A small sound classifier, trained from scratch.
Training: soap at rate 0.0027, 2700 steps, batches of 64, held-out accuracy 99%.
Rows from block 2 of a small sound classifier, named by matrix and row number. Each number is 50 + 15 x the weight over its row's rms, rounded and kept within 0 to 99. All counts start at 0. After the name is the row's rms in percent of the matrix's.
After each channel's rows are labels from the 100 clips, of 14976, where the channel reaches its highest value: "top examples" is what is common among them. Only what is clearly more common there than usual is listed. The data: simulated sounds of rotating machines with and without faults.
# conv: width-5 conv, stride 2 (model.blocks.2.conv.weight, 288x240x5, each kernel summed), inputs 120-239

conv.203 107:65 68 52 64 61 56 39 70 64 52 39 39 36 51 37 40 53 36 19 27 37 64 59 54 33 51 38 52 28 36 43 55 29 26 57 47 61 53 45 53 62 75 36 38 47 76 69 33 60 50 46 30 51 29 55 67 70 65 43 39 70 50 54 57 42 37 48 34 62 63 34 39 30 57 56 78 50 15 26 50 98 77 47 33 62 45 41 34 63 47 45 71 53 45 50 51 40 84 59 30 26 52 56 63 27 45 35 50 31 65 52 26 50 48 68 54 41 46 50 27
top examples: electric motor; speed: fast

conv.193 087:30 50 46 59 76 49 38 48 45 30 54 35 47 39 43 43 35 43 28 49 60 47 23 65 68 48 47 42 48 30 39 65 58 65 59 46 41 57 57 51 62 20 65 26 57 60 55 49 55 36 31 26 51 65 57 57 38 33 50 35 39 47 56 60 29 54 49 45 47 50 21 37 82 25 87 83 50 47 50 50 40 64 49 76 50 52 59 60 27 45 67 72 46 53 51 23 31 28 49 52 49 40 75 36 33 68 65 65 46 79 58 68 82 55 61 37 47 39 52 64
top examples: turbine

conv.211 105:49 59 78 82 41 50 68 47 47 42 45 29 48 70 41 48 75 33 36 44 34 55 63 44 43 45 49 58 44 57 57 69 52 34 33 50 57 57 54 42 80 65 38 55 61 71 66 51 36 62 68 62 46 44 76 55 25 48 56 89 33 31 62 34 45 50 52 57 38 56 36 49 37 41 33 35 45 39 64 36 45 51 40 52 54 39 57 54 35 27 21 52 45 28 49 31 43 64 81 56 32 52 39 40 84 44 39 52 38 58 35 66 40 56 59 50 52 47 44 68
top examples: turbine

conv.1 099:23 67 47 36 51 46 31 48 43 24 38 51 56 71 26 51 47 48 42 49 39 55 60 21 56 45 55 55 50 64 57 42 57 30 53 53 59 50 56 45 46 55 62 24 25 44 56 70 38 63 78 29 45 34 34 34 42 57 58 56 61 58 67 36 88 40 56 61 52 02 68 67 41 57 74 63 48 64 38 56 61 36 55 44 56 58 36 46 37 65 49 64 20 20 34 66 74 82 47 42 36 63 39 57 40 37 61 58 45 54 54 42 78 65 72 55 43 60 77 54
top examples: speed: slow; conveyor; pump

conv.187 089:36 47 60 45 36 58 61 67 69 57 51 17 32 43 51 53 57 24 51 61 57 63 22 39 60 40 37 40 59 31 49 05 64 55 57 48 63 43 72 54 59 49 76 59 32 65 83 29 52 72 40 35 34 54 69 42 55 16 65 49 47 56 62 44 31 29 75 37 69 57 63 34 22 62 51 49 53 05 37 46 48 27 48 42 16 60 12 58 42 60 61 38 52 50 40 39 51 63 73 21 68 64 50 32 54 36 42 51 44 41 22 38 32 66 40 37 39 56 55 38
top examples: fan

conv.96 091:30 52 17 35 53 69 50 52 53 25 48 44 33 74 42 46 49 48 59 74 61 51 62 56 40 46 30 50 47 31 46 60 46 59 49 37 60 52 53 44 63 65 65 26 39 37 59 53 38 48 50 38 55 28 51 40 65 60 83 22 99 56 39 50 57 38 52 69 48 57 36 52 59 78 51 31 38 58 28 49 24 58 54 38 49 52 35 53 53 50 43 34 44 57 32 61 46 39 56 50 36 81 36 68 38 65 79 52 46 36 57 51 43 50 62 38 47 57 37 40
top examples: conveyor; speed: slow

conv.38 095:44 69 49 45 21 25 71 48 53 45 75 76 44 24 30 44 49 37 22 37 52 47 36 62 57 79 50 66 62 81 67 48 29 74 66 42 47 34 49 44 54 64 37 56 49 50 41 23 57 62 42 26 42 63 49 56 62 46 43 74 39 38 68 50 54 61 57 69 51 40 46 54 40 61 23 34 60 17 35 50 51 63 40 42 18 37 50 53 46 28 50 68 60 45 30 51 41 19 59 89 34 56 39 76 48 61 46 46 57 66 39 36 50 37 41 27 34 45 59 54
top examples: speed: fast; piston engine

conv.178 080:65 56 50 30 41 56 48 27 47 51 28 38 43 72 45 53 25 71 34 45 68 27 51 39 45 42 63 48 35 40 46 43 63 54 23 41 53 60 46 23 61 38 53 27 55 43 38 53 42 54 56 45 46 96 50 47 31 41 56 59 39 34 66 45 70 31 36 41 55 75 51 58 37 54 65 30 60 34 68 47 63 55 52 62 43 52 49 80 51 64 28 43 46 62 41 60 71 70 60 63 53 42 63 28 21 71 65 41 27 52 32 52 40 30 46 65 37 44 57 66
top examples: reverberation; text has "room"; fan; pump

conv.188 106:70 46 82 55 44 28 53 46 51 58 45 55 59 37 40 39 46 40 35 51 28 35 58 86 31 64 40 59 62 42 54 40 75 45 30 48 56 49 39 67 65 73 52 24 45 64 71 51 72 54 52 43 52 33 57 63 41 31 52 55 44 46 80 48 57 41 78 45 37 21 48 61 15 65 61 49 71 49 60 51 49 15 38 71 37 29 38 36 22 42 46 38 53 45 52 53 48 61 42 21 45 45 48 26 19 84 26 29 38 77 43 38 54 50 43 56 47 71 48 48
top examples: speed: fast; pump

conv.144 100:55 39 45 48 37 49 45 71 37 41 48 44 64 51 69 45 70 45 59 33 54 43 54 40 34 38 63 57 41 41 78 39 37 59 67 48 44 60 42 56 53 27 59 64 28 55 55 53 39 29 64 42 46 60 08 46 41 91 75 61 47 40 37 70 45 50 30 28 60 42 74 26 64 48 14 44 64 45 39 46 47 39 28 73 40 35 44 42 86 58 50 52 78 49 47 51 35 36 73 60 71 64 50 51 70 54 41 77 35 44 24 50 45 42 78 47 70 41 35 67
top examples: piston engine

conv.70 102:29 67 44 27 51 46 50 52 63 55 84 48 61 41 75 32 53 53 38 50 36 27 53 42 59 49 29 35 50 99 93 50 79 67 45 56 54 32 41 65 65 58 57 51 58 30 61 57 39 65 48 49 42 34 47 52 33 59 62 57 34 58 50 51 67 52 49 50 44 49 80 25 67 53 66 38 50 33 34 09 88 36 46 46 47 87 63 40 46 55 17 52 39 50 58 19 25 63 50 36 50 24 53 62 52 59 55 60 46 55 28 45 45 28 47 74 66 28 53 52
top examples: turbine; speed: fast; rattle

conv.35 119:53 57 48 74 55 35 67 58 67 35 54 48 49 78 25 54 85 55 70 40 45 46 50 15 76 43 28 52 58 39 69 36 70 59 18 42 39 39 62 56 56 58 60 42 54 38 36 44 27 29 28 89 68 61 67 26 80 75 58 58 22 26 50 27 37 54 77 39 54 67 42 28 46 53 52 48 56 39 47 15 60 50 33 53 68 56 75 80 70 48 45 76 64 64 60 38 27 47 80 58 41 41 49 49 54 46 28 58 74 62 74 82 37 71 52 80 55 33 43 36
top examples: gearbox

conv.279 115:55 59 31 40 47 49 35 31 72 53 54 59 78 37 27 77 43 59 42 56 50 31 51 34 50 63 53 75 45 49 21 66 32 57 61 81 44 57 65 62 58 36 61 62 10 49 14 49 36 81 47 56 63 44 41 38 38 62 49 34 67 58 70 56 39 44 68 64 68 88 27 24 58 59 40 48 36 66 27 59 19 20 53 57 73 47 51 48 67 62 75 45 35 36 50 68 50 58 50 50 45 47 49 54 72 17 48 73 81 33 54 50 61 54 49 57 67 37 31 57
top examples: pump

conv.280 096:34 48 59 39 56 60 30 58 46 43 60 58 62 46 52 47 49 41 24 37 28 34 43 60 58 74 48 22 56 45 55 42 49 42 39 51 29 81 45 81 72 57 42 48 48 34 61 74 56 30 48 41 56 49 49 17 57 69 29 52 36 46 60 57 51 46 29 33 43 39 54 26 51 51 35 55 49 54 43 48 26 40 73 55 29 36 63 64 52 40 44 54 40 37 30 21 21 35 34 72 56 60 31 85 35 83 44 44 29 97 34 22 41 38 39 63 45 43 35 23
top examples: pump; speed: fast

conv.201 094:51 87 67 45 49 53 57 69 65 80 69 59 66 76 46 53 61 32 44 77 54 64 33 63 68 39 71 40 63 60 54 37 36 68 76 44 76 60 83 53 43 30 30 38 49 41 78 48 55 46 38 53 61 55 58 64 43 25 42 56 60 48 36 40 52 60 65 54 50 49 61 45 45 66 35 28 38 48 34 63 55 68 77 65 35 41 50 50 62 32 52 64 22 56 53 26 22 63 57 70 50 42 49 73 51 55 62 19 33 73 27 43 70 47 47 68 42 36 32 35
top examples: electric motor; speed: slow; grinding

conv.172 101:36 22 84 55 69 49 56 53 64 68 41 61 65 31 34 26 28 26 60 53 50 77 42 76 37 50 51 69 31 40 76 32 43 68 58 58 29 62 16 46 48 47 52 72 49 63 46 42 53 46 45 68 40 49 38 38 52 20 54 52 77 25 48 54 52 35 64 66 72 65 17 45 54 35 64 49 62 35 66 55 71 61 61 42 16 63 55 55 33 83 80 73 88 33 61 82 57 53 38 60 58 35 41 85 34 77 40 51 38 38 50 48 74 58 61 32 68 54 46 66
top examples: pump

conv.184 100:53 25 41 35 49 30 33 56 73 58 60 12 64 58 58 66 84 57 89 33 69 50 52 17 29 64 32 22 48 75 68 50 40 71 47 54 42 33 59 41 55 58 43 46 49 35 42 49 58 71 38 47 60 40 64 47 38 42 60 48 65 48 47 61 45 62 60 40 24 44 78 30 58 65 71 40 45 53 41 40 35 53 42 60 48 59 56 73 62 57 71 49 96 48 71 57 38 56 53 35 66 83 50 92 62 50 54 36 47 19 65 35 29 54 31 64 63 68 63 48
top examples: turbine

conv.131 112:33 25 74 61 70 36 51 50 55 12 66 46 29 58 34 59 44 68 30 38 41 50 39 49 22 68 61 33 57 58 39 49 54 57 32 18 69 40 25 52 82 45 59 73 35 63 41 58 65 46 31 58 49 63 45 50 30 49 48 62 60 52 57 60 27 51 43 60 62 74 49 42 75 63 34 51 47 67 57 56 53 49 40 77 46 65 70 57 42 43 46 40 54 22 58 77 61 48 40 47 28 45 56 60 67 37 47 57 48 40 45 65 42 30 37 58 23 30 70 66
top examples: fan; turbine

conv.47 103:57 64 35 44 45 61 31 67 54 32 52 61 44 36 39 65 54 44 55 64 37 53 55 65 08 48 52 81 58 59 52 93 36 51 38 63 54 53 57 44 66 33 70 55 30 71 54 59 35 70 82 39 33 49 48 55 40 53 77 24 72 77 38 62 49 54 61 27 57 52 40 34 56 21 63 45 68 67 23 47 60 40 43 00 72 72 64 32 36 39 35 52 32 41 39 56 28 45 55 48 41 33 51 47 47 35 12 62 66 61 32 64 56 41 43 82 71 36 56 37
top examples: conveyor; speed: slow

conv.219 090:70 38 20 45 48 48 56 33 39 29 40 43 61 36 47 59 46 20 73 62 54 47 72 32 56 38 63 67 39 38 62 52 37 66 49 63 50 40 25 58 44 64 73 48 57 10 46 37 63 55 62 44 51 63 41 57 55 74 29 36 47 25 56 45 31 42 68 59 28 62 65 52 45 60 47 58 83 60 46 28 28 65 65 70 44 38 49 47 42 45 67 30 47 61 00 59 64 53 62 81 62 69 29 42 57 40 30 57 72 49 40 27 24 45 50 49 46 43 55 57
top examples: compressor

conv.277 082:73 80 61 53 48 50 32 54 54 62 74 72 35 05 75 46 62 35 28 57 44 61 57 41 38 34 59 47 40 35 50 39 61 34 37 33 66 66 73 39 81 64 43 65 97 47 56 49 64 59 51 53 56 46 58 51 33 56 50 48 56 48 66 41 29 52 56 56 56 43 42 62 56 29 33 48 26 52 34 61 49 46 29 31 60 28 74 30 33 52 58 51 73 30 55 43 69 50 30 37 70 56 71 42 62 64 42 54 37 38 60 62 68 40 38 73 66 09 61 58
top examples: turbine

conv.25 104:54 54 55 46 48 53 46 54 52 54 37 54 72 26 57 54 23 48 47 58 26 60 59 71 74 75 19 43 26 55 58 48 81 44 23 81 57 46 85 52 44 55 27 64 50 21 39 36 44 44 54 42 70 48 44 66 52 25 53 28 54 48 36 52 43 42 47 43 62 31 66 49 36 54 39 48 81 62 72 48 34 39 43 69 40 55 31 62 41 43 53 60 46 48 62 60 49 32 34 51 56 30 62 62 50 48 46 62 58 53 40 47 52 62 55 37 32 43 67 44
top examples: text has "speed"; speed: medium; compressor; machine: pump

conv.90 102:56 36 69 32 41 68 37 37 57 43 40 52 70 63 45 56 31 79 55 47 73 49 42 38 40 41 48 49 40 57 71 61 39 71 50 60 63 64 30 43 50 50 08 56 60 50 68 52 48 76 65 17 72 51 46 43 35 64 34 33 78 27 52 87 49 93 39 69 56 33 58 74 34 75 56 49 79 32 55 56 42 42 55 45 39 41 73 38 51 61 61 66 71 54 63 36 49 45 74 19 41 54 44 53 30 40 54 70 55 41 54 48 37 46 46 47 47 40 41 58
top examples: compressor; piston engine

conv.199 098:66 24 52 41 74 54 49 46 35 50 55 48 28 32 46 65 38 32 56 22 65 55 63 59 35 71 54 58 60 46 30 44 59 71 54 68 47 31 47 74 48 31 29 48 15 50 41 51 51 54 56 53 30 59 55 43 24 49 78 72 38 81 56 64 23 49 59 64 54 46 33 46 59 77 67 58 68 45 82 00 33 33 51 32 38 52 44 37 43 65 55 51 55 42 65 24 72 46 41 29 71 75 45 48 66 43 44 67 55 50 55 52 62 57 50 55 62 53 54 45
top examples: pump

conv.234 112:35 61 20 36 45 58 58 62 61 40 49 52 58 44 57 50 65 62 68 40 68 42 38 40 47 43 43 52 52 46 43 83 65 57 34 94 55 35 52 49 42 78 18 17 69 52 46 49 37 22 66 75 54 56 41 47 19 68 71 79 42 34 81 45 87 63 57 36 61 54 35 60 77 58 61 60 55 60 55 17 49 18 53 77 60 47 50 73 47 55 85 47 56 50 63 58 43 70 35 58 55 45 45 45 48 55 40 62 76 67 34 40 52 40 48 66 33 28 58 34
top examples: electric motor; turbine

conv.5 105:32 36 62 41 35 34 37 35 45 55 52 38 57 31 26 32 76 37 71 53 38 49 58 42 46 63 46 59 60 06 75 39 49 30 48 43 52 81 78 46 36 60 30 62 49 38 56 44 39 54 40 34 47 64 43 49 37 42 38 53 53 21 20 63 61 54 71 33 55 57 78 63 42 44 42 23 55 37 46 56 79 62 46 31 51 70 62 71 62 35 24 31 59 36 31 51 39 72 60 41 37 37 59 61 29 41 77 68 54 27 39 54 52 23 47 71 53 59 34 59
top examples: text has "speed"; speed: medium; compressor; machine: electric motor

conv.12 096:64 77 34 37 61 67 45 42 57 52 61 38 31 61 52 76 43 33 31 61 51 44 38 65 37 59 56 40 19 55 30 49 41 46 48 67 31 48 82 63 32 63 53 82 27 75 37 53 39 31 40 52 81 49 49 46 48 10 46 74 75 28 71 33 54 43 52 56 69 53 41 65 52 29 50 35 48 62 61 41 35 48 46 50 41 59 44 49 53 44 36 60 48 50 40 46 52 54 31 41 39 54 56 53 44 66 72 35 38 61 25 54 31 64 40 37 38 38 49 59
top examples: pump

conv.48 112:59 43 57 54 53 50 82 68 69 89 45 47 46 44 67 54 60 47 67 63 55 33 77 53 43 29 45 42 30 46 57 46 53 78 37 74 33 93 31 22 82 45 53 52 46 46 43 65 76 43 55 36 49 63 54 64 52 51 69 55 46 23 38 43 50 49 38 34 46 48 49 50 31 41 51 42 27 59 48 85 45 36 43 65 60 43 59 45 53 51 26 63 68 68 61 48 13 60 36 49 37 44 45 68 44 28 66 22 48 59 93 50 36 51 62 49 46 48 41 70
top examples: turbine

conv.50 110:71 47 29 49 41 53 45 65 47 59 73 38 38 42 56 49 80 51 59 53 41 39 27 40 52 52 77 45 37 63 54 59 38 52 74 63 64 12 54 24 32 65 52 62 39 37 29 24 49 74 45 36 38 50 52 43 33 63 40 59 49 53 42 63 32 57 88 56 81 64 44 57 44 47 61 73 30 72 70 73 61 43 58 59 53 57 45 88 76 56 43 41 07 39 29 64 44 50 49 43 70 44 57 71 47 24 40 45 55 28 62 27 37 32 52 44 46 10 29 51
top examples: text has "speed"; speed: medium; machine: pump; compressor

conv.39 109:49 62 57 55 45 39 54 47 44 33 25 41 62 30 34 34 54 61 34 65 11 32 54 50 68 45 54 44 38 48 49 60 15 52 36 72 59 50 38 47 46 60 57 43 37 74 45 63 56 53 62 41 42 48 53 31 69 59 60 30 61 39 42 37 60 55 62 48 52 30 47 50 51 59 47 64 51 63 32 55 23 61 61 99 39 23 28 79 43 49 60 54 40 56 51 40 58 51 45 70 59 53 51 62 48 44 47 54 30 44 33 62 89 37 49 82 65 59 37 94
top examples: electric motor

conv.246 088:46 40 41 43 47 57 71 50 65 51 60 17 76 46 58 57 55 32 41 40 61 65 18 46 43 61 44 70 43 25 30 44 50 67 64 60 51 49 33 28 43 51 56 28 60 34 46 54 61 46 65 57 36 55 80 51 63 57 83 51 60 53 52 68 23 65 56 45 19 78 36 31 48 57 41 69 34 34 50 30 25 44 59 56 56 67 61 49 33 08 32 42 60 34 43 67 64 39 54 34 40 58 65 47 55 39 47 27 63 28 58 77 25 63 65 46 55 72 42 47
top examples: speed: slow; compressor; grinding

conv.192 109:66 38 69 46 64 42 66 49 52 54 62 21 74 59 67 20 68 39 44 54 56 49 43 45 43 21 58 44 52 51 19 30 39 66 52 38 42 67 34 32 25 49 46 20 39 59 25 56 51 67 62 48 35 51 59 73 31 30 52 52 35 56 51 33 69 57 60 02 50 44 30 63 46 44 58 42 37 48 53 48 84 79 61 53 51 55 35 54 54 33 44 43 43 43 52 49 72 47 52 34 71 51 21 74 28 44 61 38 55 40 72 60 28 83 68 61 50 39 41 35
top examples: gearbox

conv.286 089:56 26 59 60 40 56 46 53 62 56 57 35 67 38 91 65 35 38 36 41 52 42 37 65 55 73 77 36 42 37 56 45 57 55 52 45 41 50 47 54 73 51 84 43 53 31 73 42 55 52 29 44 55 71 66 61 57 52 48 72 38 54 50 57 15 46 47 35 42 64 64 50 56 63 63 54 58 28 67 86 61 39 39 34 45 42 45 50 42 51 70 64 37 40 51 35 54 82 73 47 27 42 49 50 83 41 42 44 41 84 23 49 67 41 53 27 47 10 40 55
top examples: speed: slow; pump; fan

conv.170 104:59 70 73 43 88 28 53 58 41 61 57 48 27 71 43 59 45 54 37 47 56 44 40 43 58 48 41 76 52 59 32 36 26 52 56 27 47 33 10 65 24 30 45 58 48 37 62 55 33 52 33 38 69 41 59 46 71 60 38 38 65 65 54 66 16 67 33 36 45 69 52 47 40 43 44 71 56 37 57 18 91 47 47 60 66 46 62 47 50 32 16 61 45 47 48 44 54 49 71 61 75 66 61 33 32 62 40 66 58 65 53 50 57 71 45 23 46 50 52 50
top examples: electric motor; speed: slow

conv.175 095:99 79 51 60 69 30 74 52 42 36 54 63 33 40 52 27 30 39 23 58 28 41 68 66 47 61 60 45 42 63 37 69 59 58 41 38 52 32 37 54 40 59 48 50 36 50 67 49 59 63 66 43 76 57 55 28 52 50 35 40 61 62 44 55 70 35 55 31 64 20 45 71 39 38 38 49 51 64 73 67 36 52 41 45 59 35 66 60 49 35 52 39 28 45 57 54 60 37 14 46 58 57 38 70 51 37 64 26 22 38 58 71 54 56 52 55 22 42 41 79
top examples: reverberation; text has "room"; text has "reverberant"; conveyor

conv.61 094:72 40 33 67 60 61 31 30 26 66 64 56 54 64 44 39 26 62 49 31 53 39 48 43 47 21 28 24 40 48 52 47 80 27 56 59 53 56 66 39 59 67 47 36 31 50 41 68 73 51 62 50 68 67 94 47 59 31 34 49 44 61 56 39 81 36 35 68 73 51 38 59 36 70 31 50 60 64 87 56 72 50 49 65 58 50 31 44 52 28 69 37 31 43 51 37 59 64 26 57 56 43 64 30 64 64 31 37 58 52 56 31 32 99 58 49 55 48 46 61
top examples: gearbox

conv.267 113:70 41 46 57 51 64 62 39 65 57 60 58 56 59 41 38 45 61 91 38 53 56 29 49 60 56 49 35 70 48 51 27 70 82 48 52 14 47 50 42 38 61 53 72 28 24 53 48 61 50 36 51 69 63 77 36 54 70 49 51 58 44 64 41 61 48 43 64 60 46 60 53 25 38 67 43 39 35 43 56 43 52 66 47 70 37 50 43 47 49 36 72 59 67 67 49 51 48 75 59 52 69 37 32 48 42 44 14 72 37 56 77 46 41 77 49 76 41 36 31
top examples: gearbox

conv.32 100:49 79 45 62 38 21 66 48 75 37 42 20 65 25 39 56 65 51 45 77 44 55 35 61 14 53 54 51 35 37 64 57 50 59 34 43 54 55 81 56 63 48 48 42 35 37 61 55 69 63 68 59 52 79 69 27 43 31 58 48 56 52 44 32 68 39 47 75 70 44 79 48 51 42 44 31 35 44 94 59 72 76 32 20 52 44 67 33 50 20 51 61 54 30 35 36 63 74 38 50 49 74 58 44 35 42 51 40 40 48 26 47 66 47 53 32 42 79 66 29
top examples: conveyor

conv.21 105:37 72 54 56 45 41 24 36 64 35 41 54 63 37 31 43 65 65 45 64 41 55 43 45 44 60 36 28 84 62 38 26 54 61 40 69 48 35 48 39 45 61 51 55 98 55 36 76 70 41 68 70 58 42 60 40 61 63 47 47 16 38 37 51 37 59 40 65 52 33 70 67 42 67 47 70 44 55 35 10 46 62 50 65 51 43 41 60 36 70 69 49 44 53 43 33 41 54 62 52 63 60 52 28 20 75 57 44 60 44 72 76 53 43 56 65 43 22 51 32
top examples: compressor

conv.57 099:58 52 30 50 47 25 55 56 25 50 67 40 57 53 60 49 71 62 60 44 60 47 43 52 53 50 44 65 56 46 32 33 45 77 44 31 46 18 58 44 54 64 66 29 47 25 74 58 66 46 58 69 64 57 62 61 54 49 55 42 59 52 43 48 31 79 66 67 58 72 12 30 76 68 66 44 28 75 61 43 41 56 38 48 70 46 56 47 50 49 45 49 36 53 54 81 77 23 49 99 32 52 63 61 70 56 29 73 77 35 62 48 59 57 39 58 77 15 55 48
top examples: piston engine

conv.64 106:74 82 46 51 61 51 48 54 61 45 50 54 41 53 48 58 24 52 63 62 40 58 52 46 63 47 45 61 59 60 25 32 35 68 71 74 62 23 26 43 50 54 67 47 33 45 54 46 99 72 56 26 31 39 59 56 60 71 22 44 99 53 34 47 68 31 33 77 40 58 28 54 39 34 24 47 75 56 37 64 26 32 55 41 39 48 44 55 52 55 46 38 41 75 59 27 66 60 57 55 47 53 54 70 58 58 34 62 32 57 34 56 36 45 41 74 43 45 49 38
top examples: conveyor

conv.103 091:53 68 60 50 57 64 53 49 49 78 55 58 40 62 54 38 67 44 66 55 42 42 42 26 36 62 56 49 28 60 50 51 55 47 73 25 64 38 72 62 74 21 54 70 41 61 47 43 60 40 53 58 59 39 34 58 59 51 09 40 48 46 52 25 52 93 39 63 62 62 23 27 60 75 29 49 38 58 38 32 35 45 54 30 50 41 48 84 54 41 51 45 56 46 63 70 29 34 62 71 52 44 54 14 28 61 76 63 58 49 63 41 36 55 47 59 40 03 41 40
top examples: piston engine

conv.269 114:43 44 50 60 80 54 61 63 58 97 52 70 09 42 34 49 68 51 63 37 63 78 48 25 45 42 74 57 21 78 37 68 44 75 68 64 56 28 36 58 55 58 76 45 33 55 48 35 63 66 37 50 43 52 33 62 58 54 54 70 43 37 80 36 31 35 70 40 49 51 39 33 71 55 60 43 50 58 62 53 65 32 38 29 56 68 30 54 58 69 19 23 52 48 51 38 43 73 49 26 42 49 46 47 43 52 45 42 57 37 50 20 63 46 67 42 73 28 47 43
top examples: text has "speed"; speed: medium; imbalance; pump

conv.239 111:50 34 61 51 53 52 20 66 63 58 39 63 44 40 30 36 43 62 58 60 47 17 50 58 39 47 44 44 48 65 61 63 85 42 50 46 81 87 54 54 32 32 67 43 42 51 48 44 54 43 70 69 39 36 73 30 48 45 40 70 47 65 20 60 49 22 50 61 55 64 71 77 14 58 23 53 47 55 18 37 57 43 49 60 43 68 44 49 55 58 53 78 49 49 62 57 32 48 45 53 58 45 46 55 40 27 42 38 43 29 64 63 36 41 60 44 38 44 45 41
top examples: speed: fast; gearbox; turbine

conv.100 083:22 41 45 69 58 00 44 20 46 53 40 71 60 49 68 40 41 67 42 63 22 53 53 43 80 60 61 62 33 56 71 44 58 34 52 70 25 39 38 74 77 47 41 40 42 29 27 41 24 49 31 53 54 63 63 37 32 62 51 52 38 37 76 56 34 18 59 53 29 44 37 35 46 60 27 56 44 66 41 63 47 39 36 25 69 51 30 30 34 61 44 47 23 52 49 56 52 44 51 59 69 71 58 29 83 46 48 54 66 36 51 45 50 34 44 56 23 50 30 46
top examples: fan

conv.152 089:46 65 25 67 53 46 71 44 18 17 53 39 23 61 36 54 61 62 69 49 17 55 26 55 39 46 53 33 70 55 26 40 50 35 44 63 29 44 81 53 60 52 59 79 57 47 60 45 54 55 38 52 71 48 70 39 49 57 70 49 43 49 39 12 63 56 26 68 83 64 45 34 49 53 67 37 58 60 41 30 57 58 40 46 48 43 23 57 73 55 42 55 47 60 74 52 47 44 58 60 42 36 35 56 41 73 47 49 45 60 58 62 41 40 41 50 46 35 35 37
top examples: piston engine

conv.282 082:57 81 40 36 46 79 25 67 23 43 56 71 50 59 33 48 69 61 77 83 47 44 39 60 28 71 16 38 79 65 76 56 48 58 39 19 73 20 41 49 47 27 40 52 54 26 35 58 73 46 34 47 55 74 73 90 45 24 43 48 00 55 66 52 55 67 38 58 35 40 53 72 49 52 55 47 57 52 69 39 61 34 54 64 69 50 25 53 50 39 48 62 46 42 69 56 76 66 52 29 42 42 69 71 49 52 68 65 38 59 63 49 56 36 57 62 29 41 39 64
top examples: gearbox

conv.30 087:38 52 18 40 54 59 42 70 87 37 59 49 49 71 47 38 68 48 36 61 39 61 35 60 44 55 64 50 58 58 54 43 45 55 32 28 63 75 52 57 76 47 43 60 30 53 57 36 64 62 41 60 42 45 57 60 56 73 18 60 69 67 71 51 27 33 55 70 60 46 44 39 42 72 47 22 49 32 41 62 54 43 47 53 55 49 66 71 41 33 54 44 43 29 19 39 51 73 53 44 36 41 70 49 28 45 58 44 69 43 48 35 16 34 30 40 31 96 66 24
top examples: fan

conv.94 125:65 41 44 45 27 33 52 85 21 34 54 48 45 49 36 18 49 82 42 43 49 54 68 05 55 65 49 43 87 28 35 50 63 44 45 30 66 39 43 67 43 56 45 62 67 30 28 50 19 33 44 59 40 39 81 55 85 45 61 51 35 12 49 55 55 46 38 45 49 66 43 59 38 66 61 35 50 81 81 35 62 59 59 78 46 27 80 47 36 20 56 52 63 67 55 40 45 53 55 62 61 52 41 10 50 50 64 65 66 46 38 16 32 46 78 28 38 51 35 57
top examples: gearbox; speed: slow

conv.225 099:52 39 54 52 45 44 46 19 56 77 44 59 62 81 72 28 63 50 34 47 48 32 56 68 43 26 47 71 58 57 77 35 53 48 50 31 82 42 39 35 68 27 61 58 56 32 63 41 40 74 31 34 56 49 49 47 36 42 58 48 42 56 54 41 52 49 67 48 28 36 50 32 61 48 74 47 41 35 39 63 65 28 45 48 63 46 52 25 39 65 57 50 52 48 34 80 63 64 34 56 67 53 65 35 52 35 42 41 60 56 45 47 70 55 55 55 48 33 60 59
top examples: speed: fast; compressor